{
  "model": "contrastive image-text model",
  "color_jitter": 0.1,
  "encoder_num_experts": 4,
  "encoder_experts_per_token": 2,
  "encoder_width": 256,
  "text_encoder_norm": "layernorm_no_bias",
  "text_encoder_norm_position": "pre",
  "text_encoder_layer_scale_init": 1.0,
  "text_encoder_parallel_block": false,
  "text_encoder_moe_every": 2,
  "text_encoder_expert_mlp_ratio": 0.25,
  "ema_decay": 0.99,
  "final_lr_fraction": 0.1,
  "warmup_steps": 610,
  "adamw_weight_decay_other_params": 0.05
}
Rows from block 7 of the text encoder of a small contrastive image-text model, named by matrix and row number. Rows with one number within an expert belong to one neuron, the router's apart. Each number is 500 + 50 x the weight over its row's rms, rounded and kept within 0 to 999. All counts start at 0. Numbers have three digits each. After the name is the row's rms in percent of the matrix's.
Before each expert's rows are labels from the 100 texts, of 14976, where the router gives the expert most weight on average: "tokens" is the input token at the peak. Only what is clearly more common there than usual is listed. The data: larger renderings of crowded toy scenes. In brackets: how many of the 100.
# router: router (text_encoder.blocks.7.mlp.router.weight, 4x128, trained with AdamW), inputs 0-127
# gate: expert gate (text_encoder.blocks.7.mlp.gate, 4x32x128), inputs 0-127
# up: expert up (text_encoder.blocks.7.mlp.up, 4x32x128), inputs 0-127
# down: expert down (text_encoder.blocks.7.mlp.down, 4x128x32, transposed), outputs 0-127

# expert 0
tokens: "duck" (11); "pine" (10); "dumbbell" (9); "dog" (7)
router.0 085:517570443490392530497495486559514572454555418487528501487471471465535481479518549496470447465419498438520512561524468485422544511545509575550450529540489574469434527478541528550583498378433561592526499472469478514560513610486419522346560460555544565584512543586524430497547524489510481496401544491519472474476456504490546547518438474436526409485549486508439522468473500468620395429498
gate.24 106:513475566575513476483433490506439398488492513589561584590506467458445552514516513563486529556502455503455454462511436432608536434546576446530443514514432565455474572533455541428464522407477534520557458469510461580509390460459538490528437535472568514444520562522479447586498476528428474526508479451480398558423511430536486457571561512538532481584585554479539596497478512483537390485536
up.24 113:545488454467450424505516526483557477546593611563472484534456441558519444529519527529477420505497550467407444504523533545491516519470581487481545515505472504465545468555439405540535450454579471508507530479502447481509449502546402502476451579520591581481501584478545483638573459458400551609561462426507517546541434470442470512531588400473467528526538536540387487509562495492557465544566
down.24 099:461479463520559382515528442572498583440452537460503422475525470546515515605462501480573550566416588533530440448506491504594405398499478486531593482499539467551505550451495523517516600531562511421493491602496493583532437519472490459471523590536455554508532521467469559616469532533441468587416547537584419470481461462487474485555524485484531591463527493453457487442437417505504539488540
gate.25 116:471575512522433510544537521407435408599484576531424467472481421434515559510476568392556523482532460546456556486505506495584469546501468437518471447475562464459634538618464514491590505444503500518446494365522521541543574617492560464524531483537472476518575501559498506421473463496393514501600524530575486525561477561532493495470547592549504469469464490493489420494539476514480459519519
up.25 126:603524460530591525437507483552565630451480434508563556462547489578481509449491464514476479498433508411493474473536498542472474390522529566439595506555510528471407472403518519547457457553463490527521615565469521575472441444505511504518501580441577491533413510427493519548497468479632478515431555499446474508436553487453571501438452443462584464517580448556447523510450536495525559460515
down.25 105:513553486540499479481465581523480564453420437549522542515535406484425538544496641484465428467513498539510458496564494541519471477539502448401450481527620503415529476572464496441514523494434526524453632467379509495518503559506585525438466568530484622505463560587523452499576521474436472571429520518604492570520448520488485444420518575478520430535503515501482514459490443493502457587533
gate.26 108:405513539480517465545420470472415456534519525477554504526421489509573576476502430563536506580476535564514497458574500495541504502505532478561442499521481447574543500522498513533522621457427472545626419546596492512677523593564482398474469398472428488465599556456479425451484498565496542542466504544442470485464435508506501551488527486561465544524456533468569555508452561519504478450489
up.26 108:549541424532514525513471512373492464535518519501526443375608382487507563455446472515537432540526463487483503447520545512532510510437502468526515456469552463516579536481471499471536420448591475552473482430567583583598539527602480440522540498494511529487570574570439512408418491524536536518476536498536477439509566521488537487502608485428636483605545464476458527491499449461519465540427
down.26 097:443525560483456481587458456493415418508594532491501428504468523506549369525529462451607556504542547588447501449492469450442581495409537522548452563495499424540497474495525541478546575497511461483598471466492498472474558518478546523540495509493495376586495546419630497488445522485435445528440465510463514480423522421518474483472440527468470483531491504473547498624528551626566500443450
gate.27 101:525495568467512473537476544518576416594490630566465525478586485483435492524478453471521460514459534519562468446548502576538514457515501502439519531470519508553509395477481448450388588444505473530501523512538616498495575441516405512501441519505456520547514439466450481517499428502414454502453487406461488595574472462505516462350519515441504438493543545549555518505429439521530370577479
up.27 100:494415465494540393509451438467439475455452486515536418570487502560572543461498504439339479459518482378508467408463482580461475550510526493493423469516556507496451482442535590432506506538427594404479552502471514485520451490485464516568563487470534521506532536565481537555492417378574541481462464500523573442476482470452461471479508614520481510491464515508423430456564537481598492523419
down.27 102:461495571524594534494512527581566552503450541484440443514440500446551451475451426508458506476484633491560457437505531449580499534482467504523442458598509452502477552481541559491507480560516541492516541541496579385489544537559476550568519367528543403471523492404459545552512434468512559508552488500486467456558459409640459531595467505458501503576482490545430553581557532516554499467560
gate.28 099:422471532501484510532368497414499414570535468512598527477423531524504434501508447487459467460545542488484463561452503522419538585591370431461501634541517365442501537474552488530511494471527538453588585415542476441408485480520562534515495496478498586546470516569493393476467530547450547489486517552517451511558551483513518487500449475563451521424512599478523485507423492486502535495449
up.28 101:423545465514466490534333425435471428520627415472541483522420544539540447529530413529450480530552543507465433496491528465447481541549354405454471621473478443481448496441544509514520482452534488458594553415534446452428493469492541510407485519476437583519537501502485372555567534543436508453479465588486446493519521515488520513484476438507429529474520542480505506466490508486483500450531
down.28 101:573481470453431492557422509483472499465474475604478484439513536491437377634560570453495478520462506451450461518496449497487533425510477459463464513508500523506468511436330536579430468447488500455520536485358432538465562574500473458428433556432574565533484521518478489619539524432529488508505489541502513492448519462492537465471506486579454416494484446523384436521529541436540448485496
gate.29 108:452483429511431446447533421444533463502544492566518404519463538507513451598508501618426597440498538487569441500464494420420514410511397491612519530552486563529485576572551563486508579482534583492582557548544511521528509544464466476526486414510522477496460497607499485526437457446517444503482494481510486543452523538452546550437449441546473615538532572487488546549497457528558610472498
up.29 105:507500471491464478450526459434589453514479514593528393469474469468488476603472489568436572439487462468543513447498545398451515452551428419582432532495511511542478564611486537469494597487525561568557507602554527512493490545502443449492535482524500491437531510617507477446394490494492491520497490493479518541403507497470560501466411453543465604570490646554478539551463500517570579499466
down.29 120:464497432544481531458520598506469602538459468574410519456479504530500515562641490470488462484407485515527554488569558481464447572483539537463503456567527493492521482592511462510536440515514605544493488468499371490568580595559595557512519537512425425566507500476450442451496507452518486519464540502466481560540556559480577498445478472520555387465495502420488425500513553489475358520563
gate.30 088:519528554507469603473552462490461494515468535547449543408451457398603480552487590479450498416613545529466458542520481490529524484533504551509514514470558438531524472523536432494446470533506464457485496543526400378543510478470453531517501512510567459542594531496588469409474621599494435494450502433472497507505456565521546570626538495438497534571516449498418486491463483504378472434541
up.30 086:579478478523601500452473528457541503482586501426509546496531494480482542594460553439475527650462576539498464457511524494463566556532537562616482506508533545451486530562426447426416501487512419527528485553403504513465526596490438611439493506488513540563547496492496422494470469554432605420552594449488504576443433534515488492504525555460456494500453444603527487540478542477589481537468
down.30 082:454425522547499501474463510424424508507591616535499538470548565506529571413478603362487535517527476486422501538532504538526455496528533451501484555482482391423558475558415445586490446510564526505602497537531503440499491559476552498563478447431517476445508385509483495477509502474463433547524471541572424483382525421501437501552499524513524468451537462480535486613499523474395498482582
gate.31 099:553411530468536437488483394451529535434473430466492532405509366536478460483534455497497564456574515605516590494513380543419491483583537439515545531498548478483530569502503525458510478495475376452520421543454474449524560469518395557561614447517477520537551575503481485480455503522504539513573516543476565485535501514424436469472460497552530463477520567548608521449539487478542511463399
up.31 098:504544495499535556517460535541463609472546552519482434479565637535515502503372501414478470533480388439407484460439562449528532446516449520488489530479463466570482525492400452442486535580530523386465572547460505463514524456524492439511430538485471429458419440510525543510558482476548610462507490491495383517467421468529475488478424476387470448516486497533377456498518504529466512477575
down.31 096:609504506521456549501511513427580550541509468594402513534539585482501519436446511459489524487506511581516495488572514561434521482488556487532529521497497454641554611510433447472494473524456475397439525462369421476504457396495558464523391527531506474436533504499524502440473490444565458566513500467611552456568578518434489518471514554488511430422576429498487426446536501542477524536493

# expert 3
tokens: "duck" (11); "car" (10); "mushroom" (9); "dumbbell" (7)
router.3 104:406516469548460503562471497535526513493396532486476446497514530555488476452520504528576550474399577418478366522615470512619450515517468426431530438538532446489529523550522480449482530497536519486459493556475459427488467486523516576553477485524492522485473463502556498469461417534526576519511472442615461515505513488443520467491496340484557574481514628525573519492527416563467597412474
gate.24 105:417518439495478439420542501499588430418456580474512393534452540533523466559518491510509520511525485468502412474566563492482471463476476551503462552555508547578457523601443433441557548475468508501514521546548594434458570523505530530580512546544556455517542475544559512434460523376502598495572434451486470481473538460447493581462479457504443556465558566441422482610505507448607499584477
up.24 111:502477394535507470396495491461543482482434506551493384511417555526463516567564533600379609556534473453588455534532483492501537489498504531564512531521465466555521538619490429433548510590520518478564507458611567499502488568518487525505502451526544475520542464532526495445416570467412469460527443452437515487424581410557522487419498479500488494484553541429399524538473500545545546538447
down.24 112:510508506446502457565554536429418543529496572493513482599448497476462522459464490404615481536555599533449492430397537461539490538524515501641496476419631516498512552577537636496455501439470542484498532513507580511469411398487561497481466376544490622478472513507490548479585520476477490524511506556490508489514436542479516496499531495543529536505498432411432495552526469468572539508498
gate.25 109:445500474424555511489543461493397526510510534455528353455517450539527603407547516445509631482519424529552503564512496565510592476433588452418479571541404409446525450494516473525574472521485521514517527425532521478503487488523585459546496520450526487544448504463519528496399499454558544521544499499598432447539508470483492483521539503463440521598481563517546467511552562405568441429434
up.25 113:463513552541521583492458501397488451557504509542589398442503532489543503506527545492456521522541474429508441542525574413513607416486576513543440550494432486359462535411514445567519519525464548525513580476535449490479501517444552501599449450462526464602530525458476539398432537532533461499505498449481487354564465511543486496427548502493438453519450542453537498464607511539421472518522
down.25 121:513493530535459505493530394541523493459522574551469522530478457590493484480478570498421574492357549550474462540468401508488413519536441453579421461501483522472493586468411506474482475551535481571431595531504579546502372538529417517551548579540464592395570505459574592477525562489466481531472490489557463517469510600566502558529480501460502527487428528536436483507484451483483560429499
gate.26 110:489428528551540597590563566322444569510505619433469474456502488592506510602494466502451423506503482506547430487559425342531466504446499442444468509554498447553457542479474379516520495481565454522453565492481513492511524475474544430462508535490581504578531483508518480420576491516422583464507481499560480455490552479442531478414513511522515523527529481509571500422500472536463467457500
up.26 112:532503498590482571470558507395537559520504586512463457500532403569509457561521545482517413492446547518553512422569453353530507467517519452438461549561524483587476487533515448519534529507582467531435549471477532490437548539494486514476541512533517488578511505587571401509533508568380608468472507566554496442491493578371539459411495497549522526517513487514503505380561516514459442525471
down.26 106:492484458440513560479476504513493493528474482479542504566520482410541472518524490551490522435486556565429555501583460407530477512481442456400475520437458556580569450443475475493441554456480478474492543629421564468474416557473523483528459628530590550519551434482540466566434515485475465482441529508610579421440439543555479510492529495554512601439521403557465531467553449555459585516568
gate.27 089:513471498609537456499479573497535555527439480429529478524487572525586543556502476572440523460537556418565524565514380490484485506513513473495451593461466454571612525479447468456517511518607540544497447546514572523548470444488492493526458506363480425531468508465559417471562482576452521566474520561450543449511505530531449415488467597506536505486628545556486423499560549537427519585497
up.27 072:493524491497500464566587425466478511503558468467480445604489446445356502425503524556571566521496428521548506461533499579507581416481566491530542389489557517528436549510557532523512571485400453411488573485456467530563476573515488464503506526616458579498578482538426527536593478473527455449558485476526421471491500471489593559596499518560444518501467464453564518516438427473550515470553
down.27 088:457488475389520553487489464465513520338528458551506336542432501552510531443548506544544490411533523504521419587482530472545478527479496448449489447591481506605579387401405520516505458541429488495505541420479478488454580418433514511510540530426450472441486487504512523553543496480545526513506546545531520481483419459490532441475485523458452473492573519587492533558533536423407531474526
gate.28 097:530529444511432520547517445519552454432520453533472516564459493485476468493567532498471469472511509416484596464488532542468409439535525400544433484478549564538540487479468585580560519522496451382432534540454466488494564441537529546503585502542563556560507563472498531501468451397484497531462470578457524465518530568336498446494438432459623437487440601519446516526564567535520424523525
up.28 094:506534458535488491463551430408543490532565515558493565567424463523443423524508598526464504498540503488505518441511579443490460501431502367454438462467495576579581432418440593464495534579501440438438556595467550497490488434490535451531552558545515575527453595491499497460535362365500520496483527573444490441563524473459515485527471464460571509530427450529484505538527542552527477506485
down.28 090:557519524499608417480473525500504464397447491530552557549566532459407465492481556513546503516477633489511508583518567517494460558523492633514439526415518502498484498313512433465492504587529490482473545503547546523516466490549515469502478592527548518499522477556469469536422494528473485561481467491400503543485490613442477471595581517404390516478538530513456484537456488551467491587524
gate.29 087:486459498485464478483524523551483527433494472524482385581460631530452515483511507520492589431505465475457510442424523434514538465496449462440556461555529548478506566511570463575557533491568421475525488560433526506498542537512478480556486337410566484540553418379517576507520462460505548452477566473543500412514523525591508536514463433570473551497556558611548475398527516528467539435500
up.29 075:500575481525617523544465479438516428536508523520522501496474415569571445566572506503433483479546478586525536526444508596501459485457522532559447534390476514466457581443440473471492520576490496459418513404583598532479548460399472504430468582520515550447510525499537481396538569547523510475512453570463480512561482445441449506464519518520597484516468455356449499489489522442467437581566
down.29 086:517496360607417570412497447510447517492442463500460484583428534531449475419568494438493524483465483487509501476634445485462542423524532430469557448519493574534452442499478481501545471479533423443494493445471478491497516456557482467470409449515440506540511549494436539522455401457447482496562584442532438521478502438459517533448500493416358537519448540552518477395507434487483517522388
gate.30 101:497468500569482486627458540553530334568504561463420460422516455527472476507415471532510496505555436419505500443520436521485415542444518465556532490471511501554526509596529467463459534560477466529503556474427481474517424502527531490515457536564463539509567527524556437521561539519444523533465437467535539566452492602440424538552468534486432455483412511550459463519441607481554452480347
up.30 100:474477542570502533611446522542531391607496593488467441445488458503477492506471482508460532563572457426528452457501441498516440538431528459555500487442558514581530457642498492453472558565519501479547537556466530510508433546504513537497498543523486486450603530539552465511546572561486461468498406459583570624435490577511419526533502530508438532548398524471471431533478618481485465472428
down.30 106:562522519478501499563475498430501488512568425597465467537494497435513523490564490526494541538473474475453549499441462501615616530591572530471543502387442478503572441431413556519520393577492538415456464478451504484510548471509486561435469492474385500456486456537451542447524448413501511538544573497488444349566547414508523502602518542461469555552428465487477494479548506514575525543500
gate.31 102:441439570539610543424462432459589620516573457532504527461406499528475652404550514474469526551467504542492530487441491567499408537525452554433456498565525492501518501491571627507448497527450483442467470492453602507588505489533475520527504505489454465528533456641517471559471527576526489461485479457439521558554448523552529505555518530410478476463463529460544483561545482505402458482496
up.31 103:533548417455440463538501588536452412450434538464494440541613452503533328560442504521541489443485449448478502538521455431502570494478571467601517533438453451507472524498463374516523489491510549569539520491523459482407481577439510474438503464563550540516493502388500484442541525438441485571461529519564458424448525502483514506411464447585466500509514477557400502465430531529575505527477
down.31 108:433534493523524436555476512462561534547606526487467522464558476506465521454543560560557591445533407553462538452440526506427620558466559455496446580426516509477513511514522511487516457464446431430526431462507542519588550509565478544470574623460454506584637511574433475536438412526497479511485449521467512504568521526503570558517504544599499531598441448552428513467555468516462471471509

# expert 2
tokens: "red" (70); "arch" (10)
router.2 105:554455446458507448506499462437481489488591490478463465504520583516479517542496504537478495506607500601526509531414527548474556437523509499520566535483480571593502479442610590513522490504421458533476557497592480526555465433458468508532455464477506446496459557423396519459417517468550428384539517487489577524471455527491558499405467536576475466605455369478510539459485540390489564549581
gate.24 098:451409549443542419411515520534477585498513534522447444455550488569504492558460575456467526612493547549490440470516495474519491496505481476561508503528371451390493499425489518458560513471510431423525490535554556394483518524527419503615455515561506566384596518477551494532440573419538443529454467443488504467497561381424542528454427539460482524480444512535513481476554472481529549426504
up.24 097:528571458486476560600476457438542434475487448499527517576430513451448516464511419468538493420512478450486530500457521521480468483476514497454522488476641562597492473551529454529399462561454593579457468424399400598495451504479518470386544480453542445578384491507461531478550460614492532514564531567551497486494490583544428499569558446509465497477524493413506462490466491507479459528558
down.24 103:467537541548458395466441461557598492456516427417494602517429499492528538407469546438544512498471469490455412551528422469515489425577503422602531500533456481493400581498495460502554499450507495436485623520394542517430490475508505551491478531561499531479491439539612395552442493501548545529509578500560568581533527476444552476493484522471382471548446535453492451476555465485505503529539
gate.25 118:421532499449444487438450494508519439498574507506578467409463498470483467408499540437573456559475467488512570447388494426470529573545549555530522542505539511547395452417500498464557507460457546557552506508527553575540493506601437460491595559592496532437489467541415502521524502571519493413519510502534493447502433465536580516544560425528452355491492533439425601535525462482521458550461
up.25 111:528491409591538528430458540492566553533395420510480480566540464521461555581510494469380603485510506501623481479568404509543534461483457521476470428554512470398542517594430585410467481536547555471493485489529540448403529521455514565550373405483488524497562488499472494517509516429484519572447466535521497484540566475443471507477403451434487544495516589460506499481540501488433514447503
down.25 115:547537458513506459467569560527471487519436372547440503478451453433493583436563547452404561536517536556481490471533447447467551586578473594484483459435597470435522526517423583493527480515490543510514482410539477489560489478530594559417430516445455506474492457527550420479445506430559515536425558541567474492516557533571562485476565445444473500451611543526507490489498475558401556532427
gate.26 123:503436509432533471507521481448449476499511617525521540440455466547548532474510446592480578548513516531392543404478499622463496451555478499508459492430477503536437419525435561456554493527518539487482524481458503519528583455519630545424512439539458460568492485480451501417509579434469406461434514492473467521539445534510449480503407596592549595491512576484431438529449559500481436576533
up.26 120:496506487516584530515432515492549482619394465451454492491479450587552473494478453447443549515486481412565463512469447484510504494522527485555461515530452490590539435527440472509391413517420543466434437487473657441482467439560451515511542445545563476507489492546410567526547507527616524491481501439556493597535560465520490471477504538496582437542491485455497576529494437526625431494571
down.26 119:450459481455522565508522430470521487459490505483639492485486518467448504516533460420448507562487434506471448540600477504450491442427469467529499546379495569478556374491550512501485583540428595498530557532554473522430524596528412498520469429550533473508386521494433455537470490467580482545435486472532450473543478430558463508486403535462451418585465570415564470475500572570480552493526
gate.27 094:540470505479509468593507458525398521453573588482570513494417505534503562483566526541577493454486487505473548477476489478514392533546507547501559467505536499463482548583539379507519497477579473502617533455492432456487508507494583432578503525418405501509587461438464534480453566446505394559486583502511426371457566448435527567547577545520504470519521524475470442426576545466474516558461
up.27 097:543503487473487468456446487501396602472547532476588524540443617528592497451481467476611530490484543486391536478426464472478599435523520456471520514480517518468496607568479466567472557564551455476553519501497452478480603497506596484543497452476526513612581504555522530437501557446492450462550512499464553514591531505489512579511606488458512592546358514464480460450503486429491492444512
down.27 104:508500593403464511416427464507532490570529428493536566430412532531525512460598541528539539546461482472500594420490502562515512567470415518504483491565518469438505482545430517565484590505573523471561484476529459508553522592552531457546574530482531566587472444513529489496545494526446485430432512504530469503485531473475487516497487468417389669387539465470518424455483493491588534412469
gate.28 100:514498524517469534499387594484465468458442417621429494468514586502530494489522435534503573516513462543550533607532446496512492572527552474423581448461515464429496550393440509512452490570505434395503563413490425490476595484499530505545456430585481453436475481589591504465532510510534523557561495441527523546585516475423515559490522472462507409480396473486538431497515552454562535506520
up.28 104:537473467440531496520574445541448572487526561397496503492438404482451536495501560490519491546510542464494512450420488465532507466488539574600457541480429479529525612590537367558593448406487541584527462528504498512515425487480491432495566548424536623546491472368428467503426527459517466461475521556507473519448483441539449466543527492550519589474579558586497561462523500517486482506438
down.28 102:540525569446532531493538401567507501447439515511536417489511473465548553408607496491538447503513473448471506414506418469472458522450420477475435541594468542504486506428543560548460428481552516550506526549610518455561492659551527513526552439547541578414520523504484557520518598497469485572512542544588395508534474460514505586578488493546522433455543512503403483523485533501472578557537
gate.29 093:557529469483459504452488528404656560478476499541469550537520538450405506595530563474517485606413554433531464481465436523487480555535469487495588508496514509420559448612482476421590569453506462526485619451573519517490375438520494410496564441561491476476513508485494496515455554399446465522479480539434509470522498512472504516456427449415557462479528532535559580500481475476576492468461
up.29 085:449461495481419520531562459508505615419432537477470530450513467429487496466514521537419562530549533405509564466394476535478506524522537382579598478504469478479507515542431560510375492498537481531497590491560484474536496397570503501610657495526512524489559477518480548488468432502467531542478475498570504574523481524551543543409427494478493564610475447510578486594544496504529496493511
down.29 097:460512547522463546530449491496524425534448399462522522556441475629536489483560387602499609544467502449464432627499543479507445549500509518507492497504488528481530531580502512499456512524541451526453474501468489473491583545498478391486453439606506551515484522478406544554478508464454493558482538469533458494495430497460456559568518579502449502584538666510567440565472467433385471506488
gate.30 081:464481494486509544491471537495524511515539477540568444452540449418433534490432553496589420481525531555422510430532416505570463424531539437539542613447509484597508451518527499485482516513515464455509372436438537501538432535496509492534578467440533501443472401460582582553552502483443477598527531529502545442425536618446495517605551479523487492516443538566543589502541592430498528522428
up.30 077:535513527518516578549574475418486539497491533475576492426479360521545545468528542460445552530522432597512551477455494574472447472552569550488518488440481476508564503571492602480533548431513465578449457487559568442473530560499481591489489501418578522479415558535447464512594506440382541496498522507519507633531586484475545463548471548496409503571470414495521455549455486533536489579552
down.30 088:441465457564490551536539401499424523575423465485436562532488494597467431482474467541583461450498456532512563589413524561489555545486551444539514528500605520478454502569402503537494475475449487561466418404550429516539552495543466483453410442486565451543509485463511551480557550543471542578531416613479460524510552530502434463463515447573591405467489547550456464474500433512547518448459
gate.31 092:586477521514479509518484607595475485413538504476473423501683484400461474470573529504483539515555472433559440431480491530492464588479422580523434494482538584589526435544493464515411520506537475479458473499529438508460425534475458484468548559438539510503396501508555539552531488446524518474566461432423474532466497522542541506531446579558506551569477426570530495533414504516557448472412
up.31 090:604502532551525546520539542602507463397462484488440438504652491484463474445566516541448449481544480420524488392555567558507458543478446576486471507545546592584497440544496483531414516503491562515419469567543514503506463520514490515497552586448534457530404533572592454566501484462520511530568455445389506522515476515514448473538493580532518532564486413486512489532406505560493439513406
down.31 105:485482475448481434596543489532511488555491493480442558483416505520570522517389488441412415474520520548489513539471392496448618459610521407526523530492511456453445578484474611472481573471502464515476586432530503482547569507471528502547534481494534526419604489516536427539544507470551469388439464427501513498575461515449508496540617513549479543527516479484557437380529495461517441502576

# expert 1
tokens: "pink" (42); "truck" (9); "tree" (8); "umbrella" (7)
router.1 104:533491600506582548432515557496477470553527514548568580510481407429544496480518426463484476540526440533459569447457516443463438531418515529563460502482514452431490448539401428522459506550547499418517468464479580548436559525542553418470506596482474526482532441521515524543627574493449492552479492583386508484530523477568398517581549598469456516448489494486465475575485549498499405547435
gate.24 092:510484500476557439558517463520489511461464523488534495527477513528554527506466426437520486585488484519531608597374464510565430474504503509417541486485503369532495481487448540459446513490477561547449481474503588548488422509476582520455484417565526486530595520457486494570382503476461436493502512497460452415479520509541574467422578399456444563498499453588590470453496563644575493474524
up.24 075:464633495529490573450468531473454549545451494476562576460405525501455534409536559523591501476460418516537488485414569461432479516482462411559442470468511551483487530523591582542545448505550483490538492515479561477384547563580533584512503472516482509511451549590489454463421498490524599446526563536496515558490481438507485456494377525482500430528611525460481451521537516477375437483474
down.24 080:597471463583521483493489409452524542501508578600473474450554521553535541501560534448405463481512450601478498484520558600462571550429451390460470472498527488509566526590490565488499542464429563419537428463499617563463507533516547463482533493604439504510453467578492636482507574453507470508515470461513432472542573544514533554554461486487524462577429516469482481452502515501460562446584
gate.25 101:493460531394565404483573476422429498409451482528566497396516502506561602483551507474531429457549539525527467506420419474478527470491499521532452498603494496543513540601447533613551439548412547465526514501559456481511516455445468423510464516491472428472481493487525513547482548501473522541489521498602612437448608493452403526468550456536524533608515477541494471570460525423445550516448
up.25 098:479512461550505515387534446558504583605515496574534483499515572554499547465511498528528544500439483537505458542471579513413591438430493510489468496504475554413509510418583472487492509484459460460455514449494596513385482473491487549478454480403522613525509455504434533448392435541583469396496528511455398486518476549540496482414520542411439422405462567467477492513543473489519535506598
down.25 108:535510427518512522535477461540474423486517467457552596513441456525435459530518471553463496530539410533525447453510476512563519527445540560603543557533519459498514519512438496582521596561469563524537466513472514518448580546516472477512497485422484355463592514592582590507511532504487447509481547492514527467442485457477508642633547519550383597511481488513477478566521426472570441580528
gate.26 097:530430479443545472476443520514482534514556580516464512390434472488406573448461502529497510533616563519465462470404589569513526522600493504483509520496368480528457514500519495508546382461455460530512486422582616574477480495457507589555508553505529505480691534494424528440526481430473444480468536481498542416446445465481460527500486496518524495535495442476450491478577530583487488516523
up.26 092:505534448422482519464493402573523460432394426461432452507498564489468500493508618480540506444534476481559492534511550497541488570537432614446517567627539431519433462479476427480364615469426551479404474390596496514540503462517459522432490547407503505515533501577535507523529538507477579554542553552505451494567530562529491490505542501483524505470539445502535454547552499533509478575510
down.26 087:511497487491629505510448509480527549417523439559468564499463450486361561471521505503461424481504469524496461528454583461471533528482447442493538399464553494469544411493507443471545409519428525533517622479458459471506541464537562430403538465522484538485618559501541547533481447461593462488484624532538522499517511469525466408507416479510507430460595488552454628545512481569508477487460
gate.27 113:513518518515470559606504509529423503485569519515452442522530576361471518364512507568534543507471475459428527436538505590540454561537448486442517479431550482447514500578540502569453520464495502482513494524486398511579527465534573413522498469397452582483515408474550531569497575523455524472503511542408562504540456461539537513527634498396459550450502526580494476497516556533558528577451
up.27 113:494431495468540447421495487491583519557494445435510574467449416621513496621500508503449494517513580581578488577460489419464537372458564543578519512589468506482486516456477484396556482513524521507504520515498599515451479555476444604463533474604558467505525622527436496425510461493547450476461522495574468497475562537512416511478425515562539454568515492446435508513503476452462451450552
down.27 118:480542451507568483520522476525521392553536612440447439478516514498554463484511456441510455495518522386463545447421488575522568509565501465396500514509513509525516579449377484501497516473490506592506486491554432501546505454551543507469510564451568502438558495477471467445460572499480488505444338542549532440431464506483539544535483501442457664447585562538437548553530478513554439431499
gate.28 112:597456563497554514414529434428499474587415536494453508351419493603510502499567402460546515535454547537490532494460482483474463546527489475513497547529473418528468509520425494555526450493476491508457505533620520551520549471541482524561531481569455400400476593429478454432461614557505488520398496528560474500520533568406445422459506522481486576444577502539490516475533470463505519560532
up.28 111:503512647541479559512475531543501473506581482508491407503643526433435539489428545439501480513441504506497455590548485421514584531451508491546548419449446534402496547471482545525536474544513447486486479546470595510469491508474525425546442521542464512436603458432622514522552490478521489517528452515451475405502514495493484534508496610426580476485452612567558528517600454515496453443457
down.28 111:504489359538585442562440490564455405554473492541435495493449478495540495571486544534534466436522510453486535515503519526527493541516467451555469553616508418496555587493527530584442487493538502511490512449439522401467467513521518522542553478511456520544480516572470569467484472574484531452537554497611465550558633510392559499549477594446574478538553486619527461496505439401453518576519
gate.29 093:521471431598609511496560492442451501448465578522532527509588593536550469572592578538448490466578487460429457455519503549474581454585485549421443549526494509475518569456488540440541547598466458484508529546461450550482449384529552521480459464453505523537475552438471529441410453441453482432492584574553526467559447460472567446464492431517498594616471498500509540506551453457525504521484
up.29 100:553541462492478549426496509482492490476399495401591484463520458563545624416510512602509575458546493473439483499426435490573607522431511495509529531533516498533430533533471491511496449527562464455474467452511538481435447575619539490608485540517530515502534527539564503527469516568485548418523564543522552532518418533502438479569459442460439478382549499499506415462513509371480465532592
down.29 092:495447596466527509408537468510582476543503488401540547542396541573502506529508466540488555449560486412539567502549512420446464499433426500499461487481495510563568507494435445521521500509502551348466466553489495503461481593550504513476553468504485572391510433484568484498517570481461395510566574480507401457564532521497458538602473473439511484480460532468588417639493460482512458490526
gate.30 105:474511441494486435564587515527498504514512520469500524455489485463444505495501465564548605426480480453467451460594511493441508456487511549529566483554564500528534554532509535482560522535573538546500452425448355603534601530507456475437461539483523446492374478530454565519468544563447381507465577552474598440512511466457479409532548565458413536496465478505452430494483499494375549471588
up.30 094:450504537464517561407422500512483489561474461514448489496528514535508522521519571533397454508514512543578552496539467478541558487439475412486430483574427449480466498421502585536451530559489533526466579599446613466460460477575481488619575449489537545409536452493527431466571478509526566454497439455533490523498486592598454521390481561466578451532424428497538539486524470500467394561476
down.30 114:461527445490447378479511418504529494410453517482560529468475534500415499502479468474543475454512466576479440489456451393522463446530509503533638592526570479527520494494508456515408442461566488438555512548524500537587552601450412533417480434585553517513502450509570498440445559422472548544528486445572587532485439468526542524538517563461507476590447568458460508530466492551556592433498
gate.31 099:537441501476511478594528472427530466482497516466471492549485461550439447457542406394468620452506531410465462439422439524521479470476527525428468512511523443532620466558419497504447420395583443499527575457603445464470502519438589483561458484475579541498444518497540527542413581510477546529488406382468501474502566488535438449528511471513443525533495533493520494479539490453533489623485
up.31 107:538493506545523471391529420457493549465458436523509506424404544492543549598482542634472398552504552570581538542518564460472504456466510520580504451524468490506421480542535550440571514584413564469536407563499560534531507509566422505466475521557446455470553534413455482447559476456496393447479601571514492513508416484521519572422468517481546505513524476424425475531444540514477461486528
down.31 109:474482511491494471653529497553500409563482467450515585488473571447412435485592523436551558577470482399456515457513531493486464519455383429497566492401516581523466451467567488514530568447562519506504542473430526490568482476452562482490453408565465502521496527518529523572510430545461519391501526509501527434509490390469454598535489536452428547461432485441595581455486500489528469517485